Rows from block 7 of the encoder of a small masked image model, named by matrix and row number. Rows with one number belong to one neuron. Each number is 50 + 12 x the weight over its row's rms, rounded and kept within 0 to 99. All counts start at 0.
Before each neuron's rows are labels from the 100 images, of 14848, where the neuron reaches its highest value: "top examples" is what is common among them. Only what is clearly more common there than usual is listed. The data: cartoon faces.
# fc1: MLP up (encoder.blocks.7.mlp.fc1.weight, 1280x320), inputs 160-319
# fc2: MLP down (encoder.blocks.7.mlp.fc2.weight, 320x1280, transposed), outputs 160-319

top examples: cap; curly hair
fc1.406:45 45 60 28 49 40 45 58 24 47 40 57 47 60 48 47 50 54 59 28 48 59 42 55 36 52 32 57 39 41 49 48 41 61 60 54 50 45 31 57 43 57 46 82 65 62 51 58 34 37 58 36 29 23 36 48 41 69 40 57 35 47 40 58 51 49 48 53 51 44 66 37 48 64 56 71 42 62 38 41 43 40 79 50 35 51 46 64 50 42 58 41 57 68 54 47 47 53 35 60 64 46 47 48 56 62 29 40 52 48 43 43 45 39 40 58 51 69 41 39 51 68 53 60 31 46 55 50 49 33 66 45 50 78 43 36 50 42 64 32 43 61 44 49 50 46 38 47 61 45 64 60 41 47 35 52 29 55 50 59
fc2.406:25 44 72 54 64 43 39 54 42 55 55 61 50 53 69 64 66 47 51 45 47 65 50 57 55 54 48 50 53 40 69 34 41 45 37 51 42 46 66 65 56 70 46 61 30 61 27 33 60 45 68 74 55 59 36 60 59 34 33 38 39 60 49 58 55 45 58 52 59 50 38 52 42 62 61 61 52 50 25 26 52 63 50 40 31 49 31 69 65 20 53 44 42 59 59 47 47 53 46 79 40 52 52 46 40 35 40 69 60 30 42 54 51 30 43 32 46 45 56 51 57 29 53 67 41 42 53 54 51 60 61 63 59 78 44 41 45 59 57 52 23 47 48 42 41 59 54 27 58 68 66 52 32 50 55 46 45 52 30 52

top examples: surprised
fc1.748:42 50 61 48 46 43 29 49 48 51 45 45 34 59 62 57 47 50 57 46 58 69 54 59 45 55 52 49 46 60 41 48 62 67 55 66 51 58 38 40 29 35 45 56 42 46 43 52 51 49 69 44 68 66 27 54 65 46 55 51 44 37 69 52 51 51 70 47 33 46 56 48 51 52 44 73 52 52 48 47 46 27 35 57 55 31 58 49 53 63 61 52 35 19 33 27 66 49 54 51 59 38 69 42 62 56 54 50 47 54 54 43 51 56 32 59 60 68 33 41 44 60 39 62 69 55 45 34 46 38 51 34 52 64 66 43 38 60 36 58 56 49 49 43 53 67 63 47 31 35 48 32 59 63 49 52 60 49 68 49
fc2.748:50 50 60 69 43 42 51 71 25 40 57 56 43 37 70 48 53 56 62 62 45 27 48 56 44 39 53 39 41 39 65 58 40 44 61 55 52 72 57 57 48 54 48 44 73 34 64 76 45 51 61 36 47 65 29 54 61 50 16 45 45 58 40 45 58 43 54 50 38 52 44 45 23 68 64 41 55 76 43 42 64 42 54 46 62 35 64 50 42 34 50 49 52 49 48 39 64 52 41 39 49 42 50 57 55 63 52 31 50 63 47 42 37 45 65 51 44 56 68 51 47 64 52 56 45 39 33 64 57 63 40 43 60 69 46 63 65 68 64 67 56 33 50 18 54 46 44 45 69 57 54 40 63 48 47 38 51 53 61 28

top examples: glasses
fc1.391:42 54 35 51 21 38 36 74 55 42 41 50 42 59 51 43 82 55 58 45 58 68 59 28 63 37 41 46 36 64 52 41 51 42 51 39 54 33 60 33 59 48 58 29 62 41 63 47 46 46 36 61 67 45 59 54 49 50 65 50 34 57 54 43 48 44 78 52 44 47 55 55 64 37 74 61 55 38 43 31 56 44 61 45 74 45 35 67 53 51 58 54 53 42 38 46 52 43 55 52 46 45 57 99 66 52 57 64 30 39 32 48 48 42 65 71 39 43 77 51 49 37 53 48 51 54 42 49 42 57 31 42 30 62 57 50 34 46 69 46 60 49 46 41 59 74 68 44 55 23 62 55 67 58 38 35 61 55 45 53
fc2.391:65 47 54 44 82 60 52 30 54 60 67 36 48 38 51 58 29 57 41 52 38 42 34 67 31 57 49 67 65 41 41 47 50 46 51 71 62 59 52 77 45 53 27 71 46 59 44 53 58 49 56 52 46 64 38 29 53 44 34 45 66 41 56 40 66 58 32 45 64 30 40 37 39 47 43 33 51 72 53 67 45 61 49 44 37 55 66 34 49 57 45 52 43 51 52 46 38 50 51 53 60 51 42 07 40 49 39 55 68 63 71 52 36 53 39 29 59 62 31 65 39 51 48 35 45 45 46 52 60 64 70 53 72 38 53 52 56 40 34 36 65 62 51 56 51 29 46 61 49 71 47 50 33 44 56 77 44 52 55 59

top examples: curly hair
fc1.161:58 46 50 39 59 73 42 48 55 22 60 33 47 52 39 42 37 49 51 43 41 58 38 54 21 60 45 49 20 52 57 47 43 55 49 39 54 53 31 38 57 71 62 59 52 65 44 52 47 30 58 48 56 43 37 53 55 46 40 58 50 56 54 25 45 64 56 55 47 57 41 56 67 26 44 39 82 62 68 55 51 46 44 34 57 39 46 39 69 53 38 47 67 57 31 41 51 48 45 39 71 41 43 52 51 44 41 33 66 38 15 45 54 39 41 65 68 71 69 40 54 51 60 58 59 50 56 47 42 58 51 31 24 57 64 63 42 39 57 49 37 41 55 38 52 54 38 43 71 64 50 23 62 50 36 40 38 51 53 70
fc2.161:49 48 54 67 45 44 66 31 50 25 80 40 46 60 41 45 31 55 51 52 55 53 80 45 33 51 32 53 72 33 46 54 54 50 49 57 48 49 51 64 61 49 50 54 53 41 49 54 77 55 75 76 48 61 60 62 67 43 39 27 53 33 40 33 42 53 71 50 52 45 63 51 32 57 74 60 48 46 52 55 39 58 54 55 48 65 54 55 54 43 24 45 49 24 46 37 62 52 48 41 37 46 51 45 26 48 47 59 64 48 37 57 46 60 59 53 45 35 61 46 64 44 53 50 40 48 37 42 23 65 32 55 63 50 51 59 41 44 44 69 69 39 48 49 55 51 54 50 59 50 33 39 52 51 57 75 53 49 62 37

top examples: glasses
fc1.564:47 49 51 24 53 63 65 24 51 39 57 46 59 37 50 41 40 41 51 24 71 54 53 30 58 71 56 57 59 62 52 49 66 63 55 40 50 66 14 55 43 59 76 55 56 35 56 51 63 48 70 26 48 51 44 51 56 56 54 72 33 52 55 52 46 65 52 56 60 35 19 51 45 54 56 43 58 71 72 39 53 45 46 45 48 44 87 47 59 54 70 54 63 41 33 25 53 47 55 34 67 22 57 33 47 38 33 31 41 69 30 53 48 65 56 56 52 37 46 41 54 49 41 55 69 61 59 48 39 63 51 47 34 56 72 74 70 45 46 63 51 37 51 50 38 52 43 60 58 41 47 00 68 56 40 36 53 46 41 56
fc2.564:47 49 68 58 44 42 52 30 71 58 67 53 47 65 35 35 55 61 60 49 53 39 59 39 35 48 29 68 64 38 25 59 66 38 50 53 43 26 59 27 61 40 44 70 54 64 55 46 53 63 48 69 43 55 67 58 55 57 67 19 56 55 54 52 44 40 49 47 33 63 45 47 52 60 58 64 55 46 38 43 72 44 58 51 53 76 30 64 61 18 45 56 47 29 62 40 55 49 37 43 44 67 48 53 43 78 33 48 73 34 78 59 37 55 41 54 48 54 48 61 56 37 34 52 48 45 58 40 48 34 55 45 72 53 46 32 35 60 53 48 55 96 48 43 60 14 44 38 35 55 51 73 38 49 44 64 51 51 64 40

top examples: glasses
fc1.45:55 58 39 49 26 51 37 75 48 36 43 61 64 65 45 50 46 50 53 38 51 51 44 40 41 46 35 44 60 57 79 56 48 59 46 54 39 46 30 49 57 59 59 76 58 65 38 37 26 45 40 47 41 55 58 55 71 56 75 40 34 37 61 43 47 47 48 46 37 72 33 58 54 47 42 63 48 49 47 39 49 34 64 44 60 38 44 38 48 53 42 54 65 38 47 59 47 49 46 48 80 26 46 59 47 46 48 36 65 57 53 39 58 56 53 48 52 71 74 24 45 63 69 54 44 46 49 46 64 50 59 34 39 50 46 51 64 62 47 56 84 34 49 63 51 41 45 50 54 69 59 62 44 60 44 27 43 59 43 39
fc2.45:60 55 57 48 46 63 38 59 61 58 52 40 56 56 42 38 55 40 53 43 49 68 63 67 44 45 58 33 43 52 43 72 29 51 52 24 28 25 57 63 52 59 57 28 32 53 48 64 55 53 27 59 52 50 50 44 17 38 58 44 40 35 35 38 48 49 56 65 64 51 64 41 52 60 56 40 57 48 66 50 58 40 42 43 56 45 57 28 48 79 57 52 41 48 41 49 55 45 73 45 15 70 50 48 31 53 42 53 28 69 32 39 52 49 59 42 47 61 60 38 70 43 46 61 68 49 39 60 39 78 51 49 32 55 56 74 63 53 72 56 37 38 48 69 54 62 44 38 45 26 58 53 76 58 58 55 50 50 36 47

top examples: a bun
fc1.221:62 45 71 49 55 53 52 43 43 61 48 49 54 49 46 58 44 39 50 57 33 61 50 53 38 49 27 56 26 30 56 59 42 59 64 44 34 47 57 65 55 03 30 57 62 55 36 61 67 46 59 51 47 39 63 92 52 59 37 53 54 33 51 56 50 39 57 43 58 46 56 47 55 45 47 41 57 37 36 64 50 49 54 52 41 44 59 46 54 36 49 44 57 27 63 52 51 57 52 38 48 46 51 69 24 60 28 38 51 50 52 42 25 56 73 78 66 28 44 50 58 48 56 54 52 44 49 19 37 63 52 44 65 61 46 64 38 54 55 51 55 49 51 39 36 57 51 53 51 37 30 49 53 40 45 45 64 59 78 24
fc2.221:32 52 30 34 45 57 48 55 69 45 34 67 62 69 59 53 31 56 76 71 48 50 61 45 59 28 40 54 69 54 46 29 54 35 39 38 81 49 51 65 35 47 47 21 61 85 44 41 38 43 38 48 59 39 39 34 36 49 39 47 51 59 35 50 45 63 63 43 52 59 79 50 51 45 56 56 58 63 48 42 60 51 40 35 62 33 42 67 59 53 66 60 29 58 65 42 40 44 57 36 59 68 66 72 60 68 50 65 58 43 67 54 55 34 57 33 41 59 47 57 36 57 57 75 65 46 52 57 53 58 59 39 29 26 50 65 53 44 57 43 22 41 49 48 66 52 58 54 43 43 57 74 45 61 66 60 46 45 27 60

top examples: surprised
fc1.351:49 41 42 26 48 53 35 42 37 33 54 50 48 53 48 37 51 34 51 14 35 62 66 48 56 30 61 40 44 52 64 47 41 61 56 49 61 44 33 57 55 55 48 76 68 49 63 63 23 62 40 44 41 39 63 66 39 60 56 45 27 53 35 49 49 37 52 62 30 44 53 58 54 59 11 64 59 44 63 47 71 27 46 36 43 36 44 65 50 66 45 40 54 36 52 56 47 49 27 48 51 60 31 58 46 62 34 22 67 42 43 41 61 51 69 37 81 37 70 29 43 68 55 61 50 55 45 44 55 55 61 51 52 43 30 35 62 63 41 51 57 54 53 57 43 49 54 48 65 68 16 40 50 57 48 60 41 53 49 44
fc2.351:59 56 44 70 65 50 56 48 59 59 33 48 33 64 41 59 55 47 62 65 52 57 46 63 30 48 49 48 42 52 48 66 54 45 40 38 44 63 35 39 60 58 62 58 50 33 27 62 31 21 75 61 68 50 68 52 43 46 55 52 50 51 30 44 53 55 62 50 56 57 68 49 68 50 41 57 47 32 44 49 72 39 60 74 56 61 40 66 26 70 42 41 70 29 62 60 67 54 44 56 35 48 52 44 36 48 39 45 29 72 44 47 49 45 39 53 50 66 47 14 55 47 74 47 48 48 28 49 38 43 63 52 38 73 52 64 66 57 66 57 70 25 47 52 59 53 46 67 31 47 37 60 47 60 60 46 43 49 39 55

top examples: surprised; looking right
fc1.173:70 45 60 37 25 76 56 78 36 52 38 43 54 42 47 44 46 31 53 65 27 34 46 56 55 38 51 45 56 58 68 67 58 51 52 37 55 49 50 56 57 43 57 71 60 28 48 51 57 21 35 40 74 54 52 53 31 28 66 83 60 40 58 36 50 71 63 41 45 56 50 54 75 48 30 50 55 63 63 47 68 53 63 47 58 31 41 37 45 47 28 55 49 37 35 67 47 54 41 57 52 50 40 81 52 51 31 32 54 43 57 38 56 57 55 52 60 51 68 35 58 65 79 66 50 53 52 59 44 62 62 57 34 52 35 67 72 40 54 68 55 42 55 65 33 36 29 46 64 46 60 50 47 30 26 32 71 51 53 55
fc2.173:26 54 52 52 44 54 34 63 52 37 55 33 50 62 43 70 61 53 32 51 53 39 42 64 38 41 35 40 57 52 40 43 40 49 53 52 42 39 59 46 65 46 65 31 33 42 65 55 46 50 35 23 40 68 41 54 52 40 64 47 72 49 47 68 52 29 68 59 46 46 44 43 38 27 52 48 33 33 42 45 37 59 41 56 50 68 34 44 59 50 42 53 53 43 42 48 71 49 25 79 35 54 68 45 40 53 59 67 50 59 54 37 60 51 48 33 54 49 53 54 64 39 66 78 39 55 53 63 41 28 53 51 63 56 35 23 54 50 48 60 35 53 48 46 63 49 74 29 48 61 54 58 63 66 65 50 46 50 31 41

top examples: top hat; pointed hat
fc1.259:44 53 34 34 42 32 37 29 33 57 62 52 37 53 41 60 63 41 41 40 59 64 43 56 55 60 67 61 68 48 67 45 37 58 48 44 54 26 56 34 70 47 50 49 60 49 40 50 37 48 18 44 43 66 55 55 60 72 64 50 60 51 28 60 57 27 41 56 44 37 55 53 58 53 47 60 75 67 48 48 42 55 40 41 63 58 47 65 40 41 41 54 62 46 47 27 39 44 42 35 36 65 44 55 55 42 43 52 67 40 49 48 58 59 63 45 82 57 42 38 50 42 62 61 62 59 38 46 42 45 50 29 39 44 67 62 50 76 80 51 61 55 46 51 48 40 34 56 68 72 58 53 72 60 40 58 54 62 38 81
fc2.259:60 48 47 49 53 38 35 57 54 48 44 63 49 68 63 35 57 65 35 52 73 42 36 58 60 56 99 59 50 60 65 39 48 40 47 46 63 71 68 43 33 24 36 55 57 40 57 52 39 44 72 35 52 66 61 58 43 68 43 47 36 51 62 73 42 51 38 56 46 54 46 49 32 44 55 55 45 48 62 41 34 37 62 49 39 34 48 37 59 55 49 49 40 57 39 53 45 48 53 63 48 48 40 16 57 47 36 47 45 35 52 57 45 56 44 44 43 62 46 51 60 60 44 82 76 53 31 52 47 42 39 69 69 45 41 51 73 45 55 33 51 37 51 44 54 57 48 42 31 34 46 28 49 45 29 38 73 46 56 57

top examples: cap
fc1.335:31 40 37 53 49 44 35 66 51 40 41 52 62 60 56 39 58 46 69 32 38 63 63 36 66 49 63 49 56 41 63 50 45 55 46 41 45 47 75 43 58 56 48 41 36 54 49 48 41 51 43 52 67 57 44 54 64 67 38 46 49 45 48 50 52 46 51 35 66 24 27 48 54 54 59 72 66 55 30 47 68 59 42 58 57 51 34 37 39 43 48 45 50 45 55 74 47 51 54 51 54 69 57 80 69 46 74 50 40 53 30 52 61 16 58 43 53 45 75 38 36 50 36 49 53 42 29 77 49 48 55 32 57 49 51 40 53 53 41 37 50 60 47 43 46 65 40 52 67 47 56 50 51 43 46 40 27 63 35 56
fc2.335:74 49 64 60 47 55 50 50 47 67 65 48 36 35 36 47 33 63 47 56 68 41 41 48 49 57 16 47 38 62 44 50 59 36 51 76 57 39 40 58 33 47 56 68 68 45 62 55 45 40 58 65 38 66 60 40 28 42 50 64 55 45 49 41 49 36 47 62 25 70 47 38 34 51 48 47 38 55 59 88 44 48 56 46 44 64 78 64 53 76 50 44 53 57 45 35 34 51 64 79 37 43 50 19 31 62 36 55 65 30 75 55 37 79 47 51 36 49 23 59 59 47 47 57 59 56 55 37 59 58 41 63 61 47 50 70 65 41 50 61 43 69 48 56 56 32 38 45 39 53 49 43 51 56 67 55 60 54 55 50

top examples: a bun; sleepy
fc1.331:49 57 57 49 43 26 72 39 74 58 39 30 43 67 42 54 38 51 61 68 52 54 53 38 53 54 43 52 50 43 53 66 47 59 54 49 22 20 46 60 40 41 47 63 61 68 60 42 59 54 55 37 60 44 54 60 54 55 66 49 39 15 45 39 43 49 59 46 58 54 59 55 47 53 52 59 50 36 35 71 36 33 40 50 57 66 65 59 43 38 45 43 52 33 39 54 44 49 43 39 58 37 60 74 30 23 37 34 43 51 53 57 53 43 48 65 59 18 40 36 28 34 40 49 57 47 60 23 31 40 48 45 25 69 76 51 34 68 64 55 48 48 53 40 56 67 56 82 52 43 51 35 54 64 51 58 59 63 67 62
fc2.331:65 54 65 31 21 59 49 35 49 63 54 52 47 29 59 58 39 44 50 38 37 46 51 43 46 44 48 55 53 41 57 31 51 44 58 47 55 49 43 58 51 31 38 44 55 48 37 69 35 57 39 68 50 32 55 46 42 36 69 79 39 47 56 29 43 59 41 56 53 51 74 71 61 18 46 44 59 40 58 51 53 55 22 33 67 42 57 37 60 61 53 51 48 74 70 55 60 51 70 47 42 61 55 46 67 57 55 63 58 59 43 27 64 54 60 52 44 45 34 58 51 38 37 70 49 62 66 45 58 61 58 55 30 34 74 46 69 44 47 46 32 57 48 59 49 38 47 63 52 36 43 68 68 52 70 61 53 49 35 59

top examples: surprised; sunglasses
fc1.504:76 42 42 55 37 60 57 61 50 46 33 48 29 64 56 52 48 45 61 46 69 32 41 49 41 61 43 61 75 62 32 47 47 70 50 57 27 48 60 51 44 35 78 51 55 70 63 69 72 50 54 53 38 46 37 44 34 49 47 51 58 66 52 49 59 48 36 54 41 53 59 43 48 57 46 55 35 76 57 63 40 24 63 36 51 44 69 45 57 42 43 56 63 38 29 57 49 52 33 78 60 34 36 53 36 75 46 34 58 50 53 50 63 31 63 43 48 55 36 53 50 69 60 57 43 38 43 31 62 30 33 36 72 33 76 48 49 47 35 51 42 55 55 56 44 52 53 62 44 65 28 61 53 48 49 75 48 45 68 47
fc2.504:60 45 58 36 50 74 58 61 43 65 42 61 66 31 64 39 61 43 67 51 28 61 37 46 43 28 61 40 59 66 62 73 34 56 61 53 59 35 66 60 60 46 53 33 55 40 64 54 48 54 48 51 69 69 52 48 52 44 45 70 44 43 24 36 52 48 60 50 53 38 35 71 40 34 58 37 63 41 66 44 76 30 51 63 61 33 45 33 45 58 45 42 33 43 75 51 51 49 70 60 63 57 36 57 55 51 57 72 42 64 37 50 43 33 48 48 49 53 62 54 47 39 62 68 62 51 34 38 53 64 59 43 48 63 50 67 63 48 56 68 56 44 49 49 55 61 42 58 48 41 58 54 54 50 53 40 52 50 18 52

top examples: top hat
fc1.289:56 57 72 44 60 47 68 62 46 55 15 59 33 57 34 73 61 57 40 30 54 63 40 53 43 59 49 53 64 35 64 52 42 38 47 44 38 47 39 31 81 56 48 68 48 44 44 44 60 37 39 39 45 52 48 53 58 63 47 50 52 46 56 38 45 51 55 58 36 45 52 44 53 34 36 73 62 66 31 27 28 59 29 64 59 45 44 57 60 39 67 42 48 43 54 39 44 40 37 48 56 52 59 30 66 61 24 45 47 32 48 43 63 44 78 44 59 48 60 31 47 67 54 58 52 49 64 52 46 48 62 31 55 29 87 60 41 43 52 61 46 61 53 37 61 55 38 62 59 64 47 58 33 50 49 52 37 60 53 39
fc2.289:54 53 32 54 55 55 54 51 71 60 53 69 61 38 53 17 62 63 65 71 65 27 41 32 61 47 48 78 36 45 43 49 65 30 46 56 74 47 37 67 18 52 51 48 42 35 58 63 61 47 50 32 34 43 68 54 35 37 53 33 39 59 45 40 61 30 40 59 61 58 60 47 34 54 53 41 30 74 41 37 41 28 60 51 34 43 59 48 61 72 45 57 67 52 43 47 44 48 40 61 73 46 38 39 53 48 45 42 50 68 50 38 36 71 46 54 54 63 41 71 60 43 39 75 64 42 31 57 52 56 61 46 64 49 47 44 48 46 53 28 62 37 48 66 50 41 63 31 32 42 28 56 54 42 51 42 67 54 51 58

top examples: top hat
fc1.410:46 50 36 60 34 30 55 43 49 53 62 69 41 66 41 59 57 33 26 35 71 41 49 48 55 42 38 61 49 42 42 43 54 71 48 37 09 50 54 39 53 45 64 62 59 37 50 55 43 69 45 60 37 49 52 43 43 40 43 33 68 62 69 56 39 65 50 39 30 60 54 45 42 58 47 46 73 38 43 46 49 57 61 54 53 34 47 50 50 36 56 53 54 41 56 51 50 49 39 72 57 48 74 62 31 55 27 17 55 29 55 40 38 48 60 43 53 57 86 56 37 41 40 67 50 45 48 35 40 28 74 32 69 26 55 39 42 41 33 54 67 71 44 65 57 35 46 47 70 70 62 62 45 30 52 38 43 48 51 39
fc2.410:52 53 64 42 72 72 34 67 39 57 55 27 48 25 64 51 41 66 57 66 31 69 59 56 53 65 60 37 31 47 55 45 45 31 53 65 80 55 33 57 52 74 54 36 53 60 47 49 43 43 59 41 69 52 35 50 55 56 60 62 41 33 16 48 54 47 45 49 58 47 40 48 62 49 56 59 26 60 50 58 59 41 35 38 54 70 47 41 47 42 54 38 63 62 52 40 52 53 49 38 40 45 42 54 51 55 90 62 27 69 49 54 49 41 45 62 50 41 20 48 67 57 28 35 53 55 39 66 59 86 44 54 33 86 58 54 41 52 49 38 35 51 48 28 46 81 36 49 42 50 31 50 57 59 50 56 58 53 46 50

top examples: cap
fc1.28:35 53 47 45 57 54 50 28 43 45 49 33 54 62 55 47 69 54 62 30 39 77 37 49 34 46 60 72 52 17 46 36 52 47 49 43 30 54 44 39 50 41 50 49 44 56 58 32 46 36 50 49 38 40 46 54 23 73 55 32 50 39 65 57 55 45 50 65 59 64 56 52 55 45 58 66 71 56 60 41 50 57 40 32 61 76 50 60 55 41 32 47 65 44 46 61 40 50 47 60 61 34 51 31 47 35 78 42 64 53 60 40 64 22 62 14 58 45 56 54 60 53 30 52 73 57 66 56 34 54 55 41 45 52 42 47 25 62 79 46 55 64 51 40 54 44 51 47 56 53 66 65 55 49 63 21 20 47 46 79
fc2.28:59 49 41 34 36 42 52 69 52 53 60 72 60 29 66 47 33 66 48 70 41 47 56 44 57 66 55 49 55 65 65 47 30 56 49 44 78 38 60 76 73 63 25 52 78 48 39 45 44 71 48 36 54 71 61 40 67 36 63 54 50 46 37 39 46 44 41 38 56 40 63 36 30 39 31 46 50 58 40 50 66 55 53 55 27 28 65 46 43 70 25 48 61 51 56 21 45 53 79 57 42 52 48 63 56 56 47 42 41 52 50 61 57 63 47 64 51 39 32 44 36 35 51 47 54 43 27 66 61 41 49 50 43 48 55 52 64 61 39 42 51 30 52 48 58 51 84 48 31 37 46 45 60 51 60 54 72 50 46 37

top examples: glasses; winking
fc1.434:76 50 48 29 41 73 44 46 45 42 53 43 48 58 30 46 56 26 49 30 45 72 61 29 48 43 75 25 49 48 79 43 47 53 48 64 42 40 53 47 46 34 48 40 31 49 51 44 38 48 66 23 76 58 43 52 37 44 77 59 52 40 73 33 48 51 61 48 70 37 28 40 73 40 62 41 66 52 44 55 53 57 52 52 59 22 46 50 54 30 39 56 54 41 24 68 50 42 51 57 55 39 88 77 55 46 70 52 43 56 37 40 56 44 66 70 56 38 72 48 45 69 63 51 35 53 49 49 47 51 78 44 32 42 49 70 45 54 40 43 72 54 50 50 32 59 39 47 50 48 45 43 43 49 47 66 36 62 45 63
fc2.434:39 54 34 76 53 46 39 44 74 50 36 54 49 52 59 25 77 73 47 56 49 52 60 35 40 28 53 65 61 55 28 58 43 47 52 61 68 62 81 44 35 37 67 43 57 55 43 38 36 48 54 65 31 54 38 45 46 66 56 58 57 57 46 55 44 44 32 46 42 68 58 41 29 55 39 36 42 35 33 39 56 55 61 47 49 84 28 47 49 44 61 58 55 54 81 24 53 45 59 59 62 49 28 49 54 58 53 48 43 52 57 49 56 32 44 70 48 45 35 46 26 31 48 58 47 52 83 46 51 69 54 52 24 39 58 26 43 58 68 56 41 36 54 52 42 37 82 59 41 29 41 67 47 69 67 58 47 49 61 72

top examples: a bun
fc1.317:50 46 36 40 36 52 59 52 38 73 40 45 52 57 34 52 43 27 82 56 38 53 63 54 49 52 29 42 42 55 41 50 31 67 58 41 41 50 41 77 39 40 47 35 54 51 48 78 58 48 66 36 68 41 51 67 43 60 48 62 33 23 44 58 53 47 57 45 39 33 66 43 61 48 57 55 63 41 52 53 41 48 34 53 41 64 64 58 61 58 72 33 47 37 63 44 40 59 65 25 51 58 67 83 42 62 32 51 61 32 49 41 52 46 55 51 59 60 49 31 25 40 53 57 84 55 45 41 52 56 40 41 51 51 62 67 31 57 59 37 56 54 47 42 59 62 40 86 51 45 41 32 53 55 48 86 46 56 46 48
fc2.317:42 53 56 57 48 62 34 36 51 56 45 43 51 51 74 59 35 57 55 49 38 41 64 43 57 49 63 58 56 20 69 41 72 38 55 39 54 34 39 51 42 44 46 38 41 69 31 42 43 50 57 67 51 55 42 55 43 26 64 67 39 44 61 51 55 45 37 46 62 63 51 60 45 46 38 52 38 64 53 40 44 31 31 37 44 44 65 91 50 54 69 58 48 66 45 39 57 50 52 52 52 47 44 56 53 63 55 36 51 51 40 34 70 49 34 39 42 47 41 65 55 73 57 53 38 49 54 59 46 38 59 56 32 42 66 40 81 79 56 43 41 54 54 59 59 63 44 53 23 57 38 50 52 54 70 56 65 49 48 70

top examples: curly hair
fc1.483:31 53 57 46 67 61 62 44 15 56 46 35 67 51 38 42 49 24 57 56 49 60 45 67 44 23 41 59 39 41 56 65 26 60 49 44 55 42 54 51 52 52 58 70 48 43 44 46 44 50 62 62 43 56 38 71 69 67 68 60 41 50 55 45 49 43 49 48 54 59 62 50 64 37 52 61 75 49 39 64 42 64 45 53 47 61 61 70 31 34 58 51 50 50 51 65 56 46 39 37 49 67 55 69 55 45 40 41 49 49 43 37 63 62 67 68 64 36 45 42 55 50 64 69 42 61 57 38 39 45 39 49 45 44 27 63 57 43 45 70 58 66 52 31 43 31 45 62 62 41 53 32 56 50 39 41 40 56 64 44
fc2.483:64 53 59 51 52 44 31 59 69 23 46 51 41 30 63 61 49 71 31 50 52 48 34 51 43 53 80 61 21 38 49 40 52 36 48 72 37 64 49 38 46 42 52 29 39 41 44 39 68 55 44 37 66 52 51 45 45 46 38 63 30 61 59 54 48 66 24 52 38 49 53 59 37 57 66 56 45 54 50 50 27 41 59 49 56 61 57 35 49 32 48 57 68 57 54 40 53 48 52 65 45 28 53 47 47 43 67 70 51 66 49 56 44 35 44 50 45 59 41 43 53 49 51 44 29 44 57 71 67 59 66 65 61 51 69 38 61 51 49 35 57 55 53 40 43 54 69 40 39 56 45 65 53 40 65 34 63 51 63 54

top examples: top hat
fc1.764:48 49 27 46 40 33 36 33 61 51 29 80 46 80 49 51 63 31 57 43 47 42 48 37 46 72 58 67 40 58 35 47 56 79 49 49 47 55 40 54 29 41 48 50 33 68 44 52 52 64 39 45 49 39 74 50 55 48 76 65 32 60 63 60 67 56 54 41 26 66 52 54 46 57 76 71 31 50 36 55 52 41 51 55 60 36 22 43 46 86 43 48 41 50 50 75 34 44 46 25 69 29 42 52 52 50 23 53 64 54 47 54 53 35 37 59 45 57 65 38 54 39 32 53 59 44 35 74 48 35 61 43 47 50 44 45 60 70 38 54 50 64 45 44 76 51 49 38 66 36 62 55 61 49 55 50 53 67 39 56
fc2.764:49 56 55 47 63 46 46 34 53 37 33 70 58 50 50 43 48 66 44 46 43 44 59 57 71 63 68 51 40 56 36 51 94 54 39 78 60 43 46 37 49 47 44 47 45 66 41 48 39 53 38 46 49 37 35 33 57 36 59 43 38 54 49 43 47 60 45 49 46 52 57 48 56 59 43 54 37 47 45 54 37 32 66 61 46 65 57 54 49 48 71 53 53 45 56 67 41 42 74 70 34 46 43 52 65 46 52 63 50 56 31 57 48 49 44 56 54 60 36 62 51 64 65 99 33 49 70 77 40 51 54 62 44 56 43 29 47 37 38 38 59 58 40 66 67 59 48 41 32 41 48 65 17 51 70 46 71 48 61 66

top examples: glasses; a mohawk
fc1.685:30 43 52 39 48 35 48 39 46 44 50 41 37 49 40 42 38 59 38 67 65 49 51 30 44 43 76 69 40 41 61 49 46 52 54 47 39 31 39 68 65 68 74 43 56 62 61 42 65 42 48 37 66 40 65 39 58 57 78 61 56 53 55 39 45 56 49 53 57 54 62 48 47 56 45 61 70 39 35 61 50 58 44 36 74 57 32 57 64 19 32 47 48 46 56 51 55 56 37 64 64 39 58 66 40 43 61 47 52 58 32 47 30 72 54 78 76 38 85 43 53 48 46 58 36 45 53 59 57 49 74 22 30 62 60 52 42 52 74 52 38 50 58 40 42 55 57 33 63 33 46 28 53 42 44 36 52 57 63 44
fc2.685:53 52 50 38 55 51 47 57 65 44 34 73 67 48 54 41 72 39 56 35 38 84 42 61 44 68 67 58 43 70 51 33 41 54 38 70 45 53 51 47 46 61 48 44 25 57 30 46 43 54 56 41 41 57 44 34 47 69 40 49 48 41 35 52 63 36 51 55 91 38 36 46 50 46 62 48 60 51 62 55 33 53 34 59 35 53 57 39 41 77 44 51 53 46 34 70 51 48 62 39 57 55 54 42 53 29 54 68 45 71 36 42 63 47 40 29 54 51 54 46 35 57 47 57 35 56 33 45 29 49 32 65 61 43 46 50 45 66 33 33 56 37 43 57 56 69 42 61 44 47 49 54 39 59 56 58 42 49 41 70